Rows from block 5 of the image encoder of a small contrastive image-text model, named by matrix and row number. Rows with one number belong to one channel. Each number is 128 + 32 x the weight over its row's rms, rounded and kept within 0 to 255. All counts start at 0. After the name is the row's rms in percent of the matrix's.
After each channel's rows are labels from the 100 images, of 14976, where the channel reaches its highest value: "responds to" is what is common among them; "peak on" is the class under the peak. Only what is clearly more common there than usual is listed. The data: simulated stained blood smears.
# convs1: 3x3 conv (encoder.blocks.5.convs.1.weight, 144x144x3x3, standardized in use, each kernel summed), inputs 72-143
# convs2: expand pointwise conv (encoder.blocks.5.convs.2.weight, 576x144x1x1, standardized in use, transposed), outputs 64-127

convs1.76 088 [137 131 148  95 117 177  87 105 141 129 117 114 141 128 150 109 135 127 109 147 124 119 143 134  86 179 163 107 141 133 136 106  95 148 135 125 106 139  71  22 124 143 133 160 155 125 106 116 198 111 107 125  88 133 114 115 195 119 172  80 121 168 141 150 146 114 243 246 130 178 106 198]
convs2.76 087 [187 173  65 211 121 129  87 136  85 123 110 158 189 167 157 230 129 136 116  83  82 199 124 123 201 175 135 147 164  94  58 139 120  73 169 133 142 138 140 161  98 131  97 178 103  83 158 106 142 147 129  89 174 206 136 128 127 125  89 180 158 128 148 138]
responds to: no large cell; spiky cells
peak on: small cell

convs1.114 097 [123 125 120 139 115 150 121 151  73 102 138 136 104 133 106 120  95 182 147 119 139 101 111 177 147 138  97 142 167 162 142 133 160 142 103 107 147 109  89 246 114 113 106 122 105 173 100 140 146 128 174 102 120 160 235 131 128 145  91  67 161 188 178  56 129 115  83 148  56 117 131 130]
convs2.114 095 [ 97 121 107 159 167 131 143 128 130 136 149 130 110 108 140 161 130 158 114 180 138 159 155 155 109 163 106 110 133 154  91 131  91 105 122  88 132 114  75 160 136 139 105 120 138 135 185 111 124  97  35 130 125 106 151 169  77 119  82 111 123 112 140 136]
responds to: round nucleus
peak on: nucleus

convs1.3 155 [131 134 143 122 119 109 113 122 140 110 144  98 130 130 122  96 130 138 123 102 102 138 155 103 119 124 107 116 144 135 168 151 106 115 136 197 150 142 172 255 128 116 121 125 125 146 116 111  66 125  95 148 107  94 255 120  78 106 112  61  84 142 191 104 112 109  51 114 162 160 150 100]
convs2.3 122 [ 78  97 108 121 242 128 132 122 114 148 109  73 143 119 130 124  99 111 111 241 137 129 123 125 118 159 138 153 116 171 164 113 131 113 112 124 123 109 128 124 113 126 104  96 127 129 141 143 155 134  83 177 113 131 132 107 105 122 110 149 164 128 134 160]
responds to: round nucleus
peak on: nucleus

convs1.37 129 [107 142 105 103 137 113 104 123 152 173 140 116 112 120  98 122 115 133 122 110 116  96 133 118 100 118 219 142  88  90 119 149 132 109 164  79 160  87  77  44  95 109 130 125 122 236 138 127 180  85 121 130  83 100  71 129 173 159 167 195 108 208 219 167 153 169 115 170 150 147 153 144]
convs2.37 124 [155 111  80  94 111 180 109  96 137 145 129 132 131 121 109  81 119 141 121  89  85 163 123 129 138  94 113 131 149 143 186  98  95  99 108 121 148 129  90 231 108 103 121 128 115 116 181 124 142 143  67 102 125 110 132 129 159  97 149 103 166 127 100 111]
responds to: dark grains
peak on: nucleus

convs1.17 130 [145 122 112 117 137 127 116 105  85 117 150 129 122 109 117 128  73 124 116  95 113 121  93 134 116 126 120  92  86 108  64 142 141  98  93  89 109 177 197 112 112  67 115 187 143  74 137 172  59  84 145 142 118  95  45 132 165 172 147 206  95 101 100 167 152 188 132 189 119 213 125 221]
convs2.17 099 [155 181 171 148 190 119 128 147  93 128 106 139 122 134 162 173 138 154 169  73 104 171 124 133 221 134 158 116  82 127 192 164 153 145 114 138  99 103  93 136  87  98 134 144 133 142 144 112  64 152  93  97 149 166 117 148 208 139  88 138 184  76 119 135]
responds to: kidney-shaped nucleus; crowded
peak on: nucleus

convs1.25 114 [102 184 162 178 125 130 134 187 137 121 149 177  71 173  90 145  73 225 175 161 151 124 105 145 102 118  80 114 111 103  95 104 116 106  85  87 113 116  83 115  93 111 107  94 109 119 113  99  87 137 147 128 102 109 155 134 121 125 104 154 136 100 135 110  73 113  94 115 126 115 129  97]
convs2.25 070 [ 88 149 143 198 109 133 168  72 147 199 207  75 104 139 161 102  96 141 116 168 156  57 182 152 146 115  97  96  92 142 148 146 100  97  97  94 157 100 152  79 164 130  96 124 108 125  96 177  29 124 150 130 152 109 123 174 124 136 133 144 103 165 122 129]
responds to: discs; kidney-shaped nucleus; crescents
peak on: small cell

convs1.1 128 [117 139 122 136 117 162 144 157 139 147 115  86 149 131 122 126  70 123 137 115 109 130 122 137 115  75  38 104 111 124 136 115 139  98 131 131 158 106 127 161 115 115 131  83 157 124 135 120  28  70 115 128  86 145 122 182 147 144 196  87  66 171 139 199 146 129 165 174  96 118 114  81]
convs2.1 087 [106 179 114 183 187 167  93  80 146 183  99 163 137 165 172 161 202 137 134 115  91 170 131 126 171 154 102 131 111  94 120 164 105  90 126 152 124 202 114 134 117  87 142 179  80 115 140 136 187 134 111  72 106 169 127  88 204 128 131 153 180 135  81 105]
responds to: lobed nucleus
peak on: large cell; nucleus

convs1.6 133 [163 116 119 137 102 111 129 108 129 110 135 109 113 123  97 142 145 155  94 117 129  99 116 131 114  90 138 106  90 117 112 138 111 130 150  72 134 111 226  59 120 133 153 166 129 104 133 132  56 142 114 103 131 122  64  82 181 172 128 148 193 115 111 174 161 193 188 190 179 187 194 240]
convs2.6 129 [155 171 145 154 100  99 131 156 116 118 142 134 169 136 149 178 140 105 127  92  96 108 132 145 192 127 147 141  94 117 185 201 145 147 155 128 195 147 108  85 109 113 127 140 157 123  98 164  67 132 127 140 123 164 131 109 154 146 145 148 109 120 216 143]
responds to: no large cell; discs; kidney-shaped nucleus
peak on: nucleus

convs1.84 087 [180 140 142 143 110 126 111 127  90  97  98 207 140 155 146 177 132 134  49 132 105 121 132 102 132 140 138 135 118 137  72 123 124 106  91 125 104 174 161  98 156  86 107 103 189  85  84 132 102 132 111  84 133 166  94 107 104 138  73 168 169  90 123 118 119 132  90  78  55 144  85 125]
convs2.84 085 [150 156 132 129  84 101 143 154 112 158 112  85 167 149 112 134  94 163 115  88 142 139  95 151 148 175 170 102 199 109 175 109 162 138 114 129 182 161 124  98 127 181 175 115 191 102 136 154 118 133 111  98 153 107 164 136  86 145 166 120 121 124 185 100]
responds to: spiky cells; kidney-shaped nucleus; no large cell
peak on: small cell

convs1.31 092 [122  96 109 207 136  84 173  71  96 159  91 255 133 116  91 175 136 133 153 136 136 147 120 116 124 163  88 147  71  99 129 168 162 153  81  99 125 144  84 105 147 123 155 146 131 113 135  90  94 123 148 119 112 118 123  98 115 132 126  83 136 116 143 148 145 108  95 112 105 165 141 133]
convs2.31 116 [111 140 110 120 140 159 115  89 131 119 123 156 127  53 154 137 158  72 133 120  98 105  88 155 108 115 109 193 142 207 126 132  90 119 189 198 107 139 190 132 195  74 150 100  83 119 138 118 120 166 144 129 151 175 106 140 121 114 151 101 110  69 113 143]
responds to: spiky cells; kidney-shaped nucleus
peak on: small cell

convs1.50 096 [107 133 142 120 156  97 131  99 118 136 122 105 139 125 111 119 127 119 127 156 148 145 172 139 128  91 241 139  90 116 102 135 119  95 135 112 166  96  36 124 137 155 141 133  82 181 122 123 187 153 137 104 187 107  66 167 115 168 186 202 116 160 175 121  84 101  92 102  61 161 137  42]
convs2.50 087 [122  89 140 121  88 186 112 136 172 140  67 185  76 109  86  99 110  83 131 134 126  78 114 130 120 126 138 163 144 177 154 164 135 166 136 147 117 154 139 202 130 115 107  62 100 133  82 122  86 115 101 151 164  51 142  97 127 120 112 131 112 124 211 154]
responds to: dark grains
peak on: nucleus

convs1.82 090 [127 141 135 140  86 155 108  91 108 118 125 157  82 135  85 122  88 164 159  93 166 116 122 199 113 127 168 130 136 161 150 115 172 144 167 112 143 136  62  66  91 179 140  89 113 140 184 151 171 175 155 166 114 116  72  99 156  94 122 108 158 142 157  73 134 110 142 144  66 152 132 140]
convs2.82 080 [164 136 127  57  77 132 100  96 120 157  89 111 162 166 136 145 108  98  97  72 100 147 145 123 128  91  84  96 138 130 122  88 127 115 127 117  66 179 124 145 124 101 115 131 150 120 119 125 131  95 131 128 113 108 178 110 135 124  97 136 126 155 164 143]
responds to: dark grains; small spheres
peak on: large cell

convs1.78 078 [ 96 155 139 135 152  96  95 138 109 115 115 165 136 114 137 142 153 118 120 138  88 161 118 100 100 130  94 128 132 154 153 177 103 139 134 138 121 161 150 209 132 138 126  87 145 129 164 171  26 175 116 185 109 148 205  88 106 181  63 134 135  88 187 125 140 160 176 144 121  68 159 177]
convs2.78 081 [ 35 153 123 103 190 117 142 142 154 159 163 153 137 103  86 104 118 123 104 181 115 140 100 104 116 132 126 133 106 169 148  83 134  66  95 116 116  93  92 171 100 109 167 124 118 128 240  72 111 141  80 108 108 106 142 125  93  88  79  99 157  89 173 158]
responds to: round nucleus
peak on: nucleus

convs1.91 083 [153 124 189 115 198 168  93 104  83  61 131 154 192 150 244 149 128  71 108  73 127 105  93 131 127 149 179 138 136 167 134 159 179 172 137 180 151 126 104 106 143 163 131 156 125 150 120 150  96 143 146 149 130 127 161 143 118 140 147  82  98 142 133 142 140 102 135 151 146  76 137 131]
convs2.91 079 [141 146 128 150 169 169  81  71 164  64 102 178 143 129  80 159 129  99  45 129  88 122 124 110 181 115 127 124 136 155 175 136 121 173 103 156  93 132 132 129 139 135  59  68  79 123 122  79 140  85  98 125 164 153 136 114 137 117 158 116 151 115 199 175]
responds to: target cells; kidney-shaped nucleus
peak on: small cell

convs1.127 100 [121 126 104  80  92 174 170 119  97 103 121  65 115 114 111 111 191  97 138 147 139 104 156 128 107 159 179 118 130 156 137 144  92 109 128 140  64 169 176  51 125 194 180 118 171  86 123 126 202 135 131 133 151 110 154 145 165 130 156  95 168  59  99 133 142 175  93  76 123 100 136  84]
convs2.127 131 [123  99 136 143 164  81 125 154 123 113 121  61 144 148 145 120 116 136 142 110 147 166 140 131 137 175 134 111 110  84 152 121 161 127 123 128 103 120  95  88  97 154 125 168 166 131 176 118 200 144  93 125 106 145 141 143 136 110 130 144 207 129 117  90]
responds to: two lobes with orange grains; crescents; spiky cells
peak on: large cell

convs1.87 090 [141 165  98 133 116 117 163 140 109 183 112 122 101 100 143 135 177 134 140 126 115 124 100  94  91 148 249 111  97 102 112 151  84 140 130  91 130  90 208 103 110 142 131 162 117 139 164 117 203 113 116 150 155 130  98 107 132  50  99 107 167  53  74 138 155 173 112 117  91  99 146 103]
convs2.87 100 [ 99  92 115  63 100  68  99 150 124 122 164 106 131 102 169  73 133 125 130 116 158 132 141 132 168 113 110 119  71  91 121 114 160 142 150  95 123 139 142  65 112 187 118 139 134 128  83 119 102 138 168 122  76  57 121 101 143 169  86 144  99 127 147  90]
responds to: crescents; two lobes with orange grains
peak on: large cell; nucleus

convs1.23 125 [161 165 126 150  95 153 111 173 122 114 175 162 103 159  78 120 127 148 129 126 110 135 134 134  96 137  40 109 155 149 103 115 113  84  77 116 109 110 106 126 105  89 122 109 133  89 132 112 124 112 116 124 143 159 125 120 138 148  93 156 157 123 128 125 144 148 130 146 151  95 111 161]
convs2.23 075 [ 81 134 130 122 109  97 148  85 124 147 164 183 178  41 128 116  96 101 136 111  61 164 133 127 196 142  89 127 152 109 151 104  72  77 120  73 109 134 131 149 109 106 178 175 139 145 123 162  75 149 135 118  94 167 150 161 199 105  94 131 128 127 168 170]
responds to: kidney-shaped nucleus; discs; ovals
peak on: small cell

convs1.126 116 [136 126 156 167  88 113 190 128 162 136  74 194 127 109  94 150 130  76 154  93  87 141 142  91 134  99 105 112 100  92 153 130 159 171  85 117 152  95  94 135 131 126 124 155  93  87 108 114 164 140 144 105 170  93 114 102 117 128 105 128 120 154 120 160 115  79 143 106 156 142 115 112]
convs2.126 101 [114 146 100 107 112 146 102  95  99 131 163  95  81 100 123 113 145  72 123 112 117 141 141 146 110 131 163 190 100 196 124 109  77 153 181 193 129 137 174 102 183 160 144 116 128 127 116 134 152 146 125 120 107 117  93 135 135 101 145 114  97 108 127 137]
responds to: spiky cells; kidney-shaped nucleus
peak on: small cell

convs1.60 083 [153 112  97 132 118 182  81 113 109 142 112  96 131 135 134 143  97 143 100 129 141 160  94 102  56 165  96 114 130 187 102 137 125  75 155  54 111  84 104 140 131 156 171 134 156 124 103  98 148  74 164 162 129 182 121 137 141 141  97 117 121 183 122 157  79 117 113 146 168 109 126  96]
convs2.60 163 [ 67 175 147 120 153 129 122  96 122 107 174 105 146 100 148 114 125  87 126 172  99 145 122 136 139 111 118 123 179 125  94  99 110 128  93 110  99 111 169 114 138 154 133 163  96 126 159 100 116  95 192 132 140 143 118 123 124 141  91  84 157 101 125 172]
responds to: band-shaped nucleus; spiky cells; ovals
peak on: nucleus; large cell

convs1.93 102 [161 144 102 199 212 126 167 120 142 139 103 195 184  77 217 122 148 118 118 148 161 165 130 126 174 139 169 138 175 158 123 126 116 123 171 179 117 135 131 142 144  93  74 107  77  78 118 123 145 131 118 117 116 113 129 125 118 143 135 125  80  88 128 131 108 117 101 127  73 113 101 110]
convs2.93 102 [108 148 153 100 140 209  83 123 196 111 175 165  79 103 147 132 128 127  67 145  72 108 100 113 122 103 177 154 163 204 168  65  71 116 166 226 139 111 161 164 189 123 145 101  78 119 127  28 177 113 109 132  80 140 112  91 143 118 155  82 146 102 107 162]
responds to: spiky cells; kidney-shaped nucleus
peak on: small cell

convs1.128 070 [134 108  95 194  99  73  55 119 147 144 116 154 150 139 106 150  96 152  98 161 110 118 124 134 135  89 157 130 114 118 170 154 145 128 136 145 161  84 115 101 139 149 129 173 113  95 175 133 178 113 108 174 179 129  79 129 140 186 123 146 109 140  82 110 151 138  92 153 170 192 143 120]
convs2.128 084 [144 138 120 120  76 157 130 161 142 229 149 167  39 141 112  78  89 186 157 139  82  87 132 116 142 116 139 151 171  75 116  89 123 152  89 116 120  98 157 157 115 137  62 147 135  81  90 107  80  81 131 173 113 148 147 136  99 148 160 138  85 121 119 131]
responds to: discs; band-shaped nucleus
peak on: large cell

convs1.55 096 [ 89 150 150  99 116 121  72 125 102 119  98 129 115 107 159 115  97 132 118 129 124 133 147 166 118  96 101 141 175 120 110 130 111 128 157 184 130 175 112 151 120 154 107 139 133 159 170 143 133 124  92 133 154 149 125  63 157 155  56 141 161 105  89 123 117 131 167 116 149 155 190 219]
convs2.55 080 [149  99 172 216 152 104 103 126 142  91 108 188 109 177 130 163 120 150 152 149 190 112 152 195 175  98 140 176 109 149 125 230 142 150 143 129 144 128 122 139 110 112 170  98 176  92 148 145 135 139  82 141 126  61 138  80 133 146 117 145 119 153  84 178]
responds to: lobed nucleus; crescents
peak on: large cell

convs1.137 117 [129  96 109 216 119  97 149 153 184 157 115 255  74 158 152 156 155 120  88 135 104 186 149  91 154 156 120 162 118  96 148 112 161 173 109  86 155  93 153 156 153 132 123 165 112 107  88 100 139 126 127 123 156 128 137  86 108 117  73  62 120 123 119 113 137 134 101  92 101 123 135  97]
convs2.137 125 [127 107 127 106 120 186 121 148 151 117 132  93 200 105 120 146 120 133 148 145 145  88  90 164 137  82 142 209 119 239 161 105 122 117 191 208 104 148 163 136 192 143 112  73 101  99  93 116 131 136 137 112  86 127 127 127 138  99 204 143 102 114 124 133]
responds to: spiky cells; kidney-shaped nucleus
peak on: small cell

convs1.77 088 [132 142 100  96 121 122 196 161 153 138 128 110 112 104 103 135 174 100 154 135 120 108 103 160 116 122  60 129  71 125 164 168  88 103 123 106 123 127 191 208  98 123 118 141 153  79 105 136 137  90 122  72  74  99 181 116  88 197  59 193 131 141 146 192 153 150 127 127  98 197 163 153]
convs2.77 073 [ 91 154 151 163 137 126 139  71 137 112 185  77  76  98 118 143 104 149 124  91 103  98 157 130 129 134 147 106 165 132 108  73 113 140 155 133 136  82 130 125 114 118 161 121  67 130 148 110 103 108 147  46  62 107 135  97 144 103 161  83 107 139  79  91]
responds to: crescents; kidney-shaped nucleus; round nucleus
peak on: nucleus

convs1.16 137 [145 132 149 122 136 123  96 156 101 113 131 113 133  88  99 132 124 137 123 171 125 157 111 119 109 116 178 107  67 107  96 121 162 115 103  41 126 134 159  68 149 128 144 154 137 174 122 100 172  99 114 111 123 132  64 151  98 209 176 216  97 107 108 162 124 238  78 107 154 100 124 115]
convs2.16 136 [126 115 130 120  80 152 133 160 130 140 121 176 155 125 139 123 126 114 119  54 134 151 140 153 105 120 120 139 168 128 121 123 125 129 143 116 141 134 101 187 113 116 139 145 136 134 185 121 129 128 106  91 177 146 136 157  92 136 126 116 139 124 127 110]
responds to: two lobes with orange grains
peak on: large cell; nucleus

convs1.132 081 [120 166 161 148 110 143 143 114 150 168  41 143 103  77 110 173  91 212 202 100 146  89  99 206 127 112 183 149 155  53 114 135 171 102 148 115 137 141 114  93 157 132 189 124 119 107 180  91 117 146 162 124 133 112  88 111 101 118 122 109 122 130 113 126 116 132 109 107 118 132 113 101]
convs2.132 085 [101 111 107 113  97 127 110 144  64 132 141 142 111 185 127 102 163 179 133 132 121 130 198 157 105 154 143 117  71 127 153 155 131 121 136 138 125 130 175  85 105 126 140 119 105 153 143 108 147 144 159 144 148 148 135 182 120 131 143 126 116 113 109 121]
responds to: discs; kidney-shaped nucleus; band-shaped nucleus
peak on: small cell

convs1.11 085 [184 108  76 163 110 155 159 119  83 152  95 147 103 127 124 161  84 145 114 109 133 160 118 143 186  92 168 154 130 146  98 119 129 134 128  60 176 118  82 111 100 181 143 120  99 109 207 167 154 165 125 131 196 152 123 164 124 114 147 148 174 131 210  71 147  74 165 105  77 169 192 219]
convs2.11 069 [131 143 148 153 122 138 110 135 147 130 147  95 157 148 130 166 108 134 199 131 121 183 150 102 191 140 162 138 142 139 175  92 184 137 143 127  86 167 109 177 115 103 125 185 134  94 188 102 128 115  72 194 145 152 146 194 132 145 172 146 154 128 152 159]
responds to: dark grains
peak on: nucleus

convs1.116 087 [150 157 141 111 124 130 127 116 118 140 147 134 148 146 132 134 211 143  96 132 113 146 164 104 118 162 133 101  59 141 126 141 131 121  99  62 106  74 204  87 138 151 138 181 120  70 134 166  77 113 168 156 142 158  66 116 174 194  93 159 152  95  69 195 132 167 124 155  91 161 125 147]
convs2.116 072 [ 99  95 109  75 129 166  84  99 168 104 137 148 198 150 151 120  76  96  55  54  94 120 106 154 197 100 151 151 140 134 112 112 112  67 127 173  87 112  93 105 118 187 114 127 183 125 118 108 188 138 124  60 128 108 139  74 189 105 173 139 157 137 135  67]
responds to: kidney-shaped nucleus; ovals
peak on: nucleus

convs1.100 103 [137 164 144 108 219 190 125 165  68 109 135 173 157 131 219 164 152 113  77 144 143 104 158 147 141 165 119 123 163 187 150 111 131 114 161 152 130 152 107 112 107 131 126 101 124  88  79 155  98  86 138 107 111 126 118 132 106 160 124 128 124 148 124 150 129  95 130 135 123 107 124 133]
convs2.100 093 [118 174 154 174 122 167 125 177 176 112 168 115 132  97 108 147 142 103 157 114 180 116  70  77 130 149 131 174 193 164 142 106 138 151 174 150 103 192 165  97 159 195 155 141 137  74 129 130 152 137 120 118 162 126 130 105 121 137 116 160 114 147 166 205]
responds to: target cells; kidney-shaped nucleus
peak on: small cell

convs1.72 115 [ 68 102 130 103 154 118 128  69 187 115 134 122 106  90 159 107 162 103 134 123 108 123 113 123 122 176 170 121 188 136 107 122 137 123 148 213  66 160 157 233  80 121  80 133 132 190 103 129 167 102 174 141 113 118  93 140 168  71 120  95  83  57  64 154 107 150 144  86 175 101  90  93]
convs2.72 123 [134  54 135 151 113 127 133 177 105 107  92 136 186 169  80  76 100 140 151 129 158 138 141 143  74 109 128 116 118 128 119 145 150 133 121 136 135 109  98 130 102 193 109  52 148 136 150 108 143 117  71 124 163  27 149 171  72 124 154 137 114 133 182  91]
responds to: crescents; two lobes with orange grains; lobed nucleus
peak on: large cell

convs1.12 138 [114 123  99 127 137 113 113 101  83 132 129 120 111  99 110 142 120 101 177 147 123 122  94 117 138 147 152 117  87 125 103 146 114 123  94  47  26 153 255  70  75 104 103 138 159 108 144 170 147 120 139 143 114 109  88 167 154 119  90 194 172  71  39 162  94 202 127 133 115 120 151 164]
convs2.12 094 [ 81  99 120 120 129 106 125 145  81 116 156 128 123 105 178 116 136 103 131  79 116 116 119 136 169 139 149 133 138 122  91  71  81 145 149 142  99 137 152 103 111 120 173 183 138 133 118 138 185 177 117 166  94 109 122 129 186 131 144 112 166  91 120  82]
responds to: kidney-shaped nucleus; crescents
peak on: nucleus

convs1.105 081 [117 121 184 117 185 164 109 120  77  87 116 139 158 116 213 130  82 124 160 127 104 112 108 217 117 180 155 149 157 137 117 201  99 169 116 185 105  84 103 137 104 119 150 156  81 139 111 137 129 129 161 153 144 121  93 144 142 154 151 123 124 145 115 146 177 122 100 151  88  65 114 133]
convs2.105 078 [ 99 135 136 188 132 148  86 125 102 113 128 120  72 182 140 153 185 163 143 134  78 122 201 193 165 156 135 113 101 129 148 100 140 174 112 128 135 164 118 115  78 125 151  74 186 162  95 118 119 178 141 199 139 132 140 106 156 173 131 141  99 109  80  99]
responds to: target cells; kidney-shaped nucleus
peak on: small cell

convs1.59 060 [ 59 100 130 192 152 100 197 147 176 171 103 182 126  99 124 125 130 119 147 115 113 130 150 113 136 138 248 150 121  71 117  89 107 110 150 161  81 136 130 135 142 140 109 115 118 124 115 141 185 105 147 122 123  87 117 139 109 113 121 114  79 120  73 103 116  92  76 136  86 145 105  64]
convs2.59 098 [107 116 138 131 105 196 105 166 114  98 104 129 155 205 149 135 143 164 118 130 126 140 131 157 100 138 164 149 109 156 123 143 184 167 158 213 133 101 140  89 119 105 149 110 122 139 108 118 192 104 102 108 156  62 127 115 113 125 190 109  96 120  79 125]
responds to: spiky cells; kidney-shaped nucleus; no large cell
peak on: small cell

convs1.121 082 [131 142 116  92 176 163 153 167 114 139 125 116 160 117 170 181  96 118 167 157  97 124 140 157 142 140 220 119 118 103 109 191 123 159  72 116 113 136 131  84  80 163 120  81 170  48  87 122  86 144 125  69 130 122 147 180 119 102 116 132 126  99  96 143  97 187 122  99 147 154 110 122]
convs2.121 093 [ 65 166 158 168 161 170  99 140 107  74 137  55 185 192 148 134 148 195 184  80 150 113 140 149 116 156 203 135  81 146 169  78 182 123 133 184  81 137 129 107 129 133  97 139 174 139 138 154 216 143 114  85 113 117 140 112 181 108 182 133 173 136  74  78]
responds to: lobed nucleus; target cells
peak on: large cell

convs1.104 111 [103 110 129 131 138 158 144  79 111 129  79 109 151  48  74 110  85 130 157 157 126 101 131 122 101  99 153 134  65  96 105  84  98 103 159 145 150 162  97 107 138 130 169 124 124 155 152 134 100 153 121 133 134 122 120 101 116 130 112 134 116  99 164 113 107 109 142 119 113 119  83 133]
convs2.104 110 [ 68 119 103 108 116 127  96 134  85 107  99  83 101 143 139 120 151 157 116 124  89 158 234 171 110 199 146 148 145 140 141 137 138  76 156 129  63 164 143 126 104 129 155 102  48 191  96 127  76 151 127 127 104  84  90 101  75 166 140 144 110  89 109 116]
responds to: discs; kidney-shaped nucleus
peak on: small cell

convs1.14 141 [141 110 132 122 116 105 116 140 201 168 131 134 101 125  89 135 142 113 110 115 157 133 153 139 136 130 125 148  96 139 105 132 121  70 104 123 210 104  37 119 128 117 165  94 119 220 187 114 131 139 134 113 174 110 121 138 125 158 159 146 132 192 237  97 131  41 108  65  66 135 104 110]
convs2.14 145 [ 79 104 130 114 141 183 137 127 145 185 112 115 137 113 139 146 127 107 155 152 125 127 129 127 134 125 135 149 128 138 136 115 115 140 122 116 121 148 102 220 118 132 104 103 128 121 110 126  94 144  71 122 134 107 134 142 117 135 116 137  63 130 107 130]
responds to: dark grains
peak on: nucleus

convs1.43 137 [140 126 147 147 119 130 103 110 161 118 133 130 135 134 130 144 119 121 109 130 136 123 109 146 109  95   6 111 162 116 116 138 117 117 145 119  81 102 134 191 161 136 100 123 122 130 143 154  87 105 163 118 118  80 250 234 148 195 210  53 165 176 126 143 133 127 137 142 136 112 127 107]
convs2.43 135 [ 99 184 141 105 206 121 134  87 120 105 162 130 134 110 166 144 133  94 180 138 122  96 114 127 199 105 123 126 143 125 111 120 104 147 126 140  79 149 158  75 129 110  99 167 120 114  72 127 121 134 197 121 133 136 111 123 189 130 126 111 130 121 178 131]
responds to: round nucleus; crowded
peak on: nucleus

convs1.120 089 [176  97 145 142 107 137 124 106  74 131 148 124 115 123 131 137 104 165 162 102 141 133 131 155 135 162 114 135 127 169 115 166 163 150 137  89  98 162  80 137 120 135 159 143 137 137 136  99  66 164 157 120  99 173 179 178 167  67 150 120 155 194 148  91 104 165  69 131 169 192 160 150]
convs2.120 110 [105 198 165 119 207  84 103 160 129  78 163 123 145 116 114 139 111 146 169 159 150 124 107  83 185 161 133 108 180 111  93 130 129 117  93 137 132 123 100 120 114 122 162 169 153  87 180 139 181 154 148 132 112 163  98  97 175 121  74  83 241 107 107 212]
responds to: lobed nucleus
peak on: large cell

convs1.65 073 [136 192 146 152 150  85  81 115  86 107 138  82 169 148 145 145 127  97 105 157 144 137 187  90 130 129 150 125 147 157 140 136 144 159 167 146 116 113 129  77  98  95  97 150 159 148 175 108 117 118 116 154 138 131  96  94 173 147 122 186 111 143 134 114 186 128 192  95 102 102 159 236]
convs2.65 080 [148 144 126 152 120 128 125 177 165 165 172 120 170 135 103 143  97 128 147 119 176 130 124 123 113 122 126  99 131  73  83 160 157 168 116 127 160  94 170 119 159 122 121 114 140 100  91 149  88 156 187 132 153 117 117 155  72 123 140 119  97 115  31 141]
responds to: band-shaped nucleus; ovals
peak on: large cell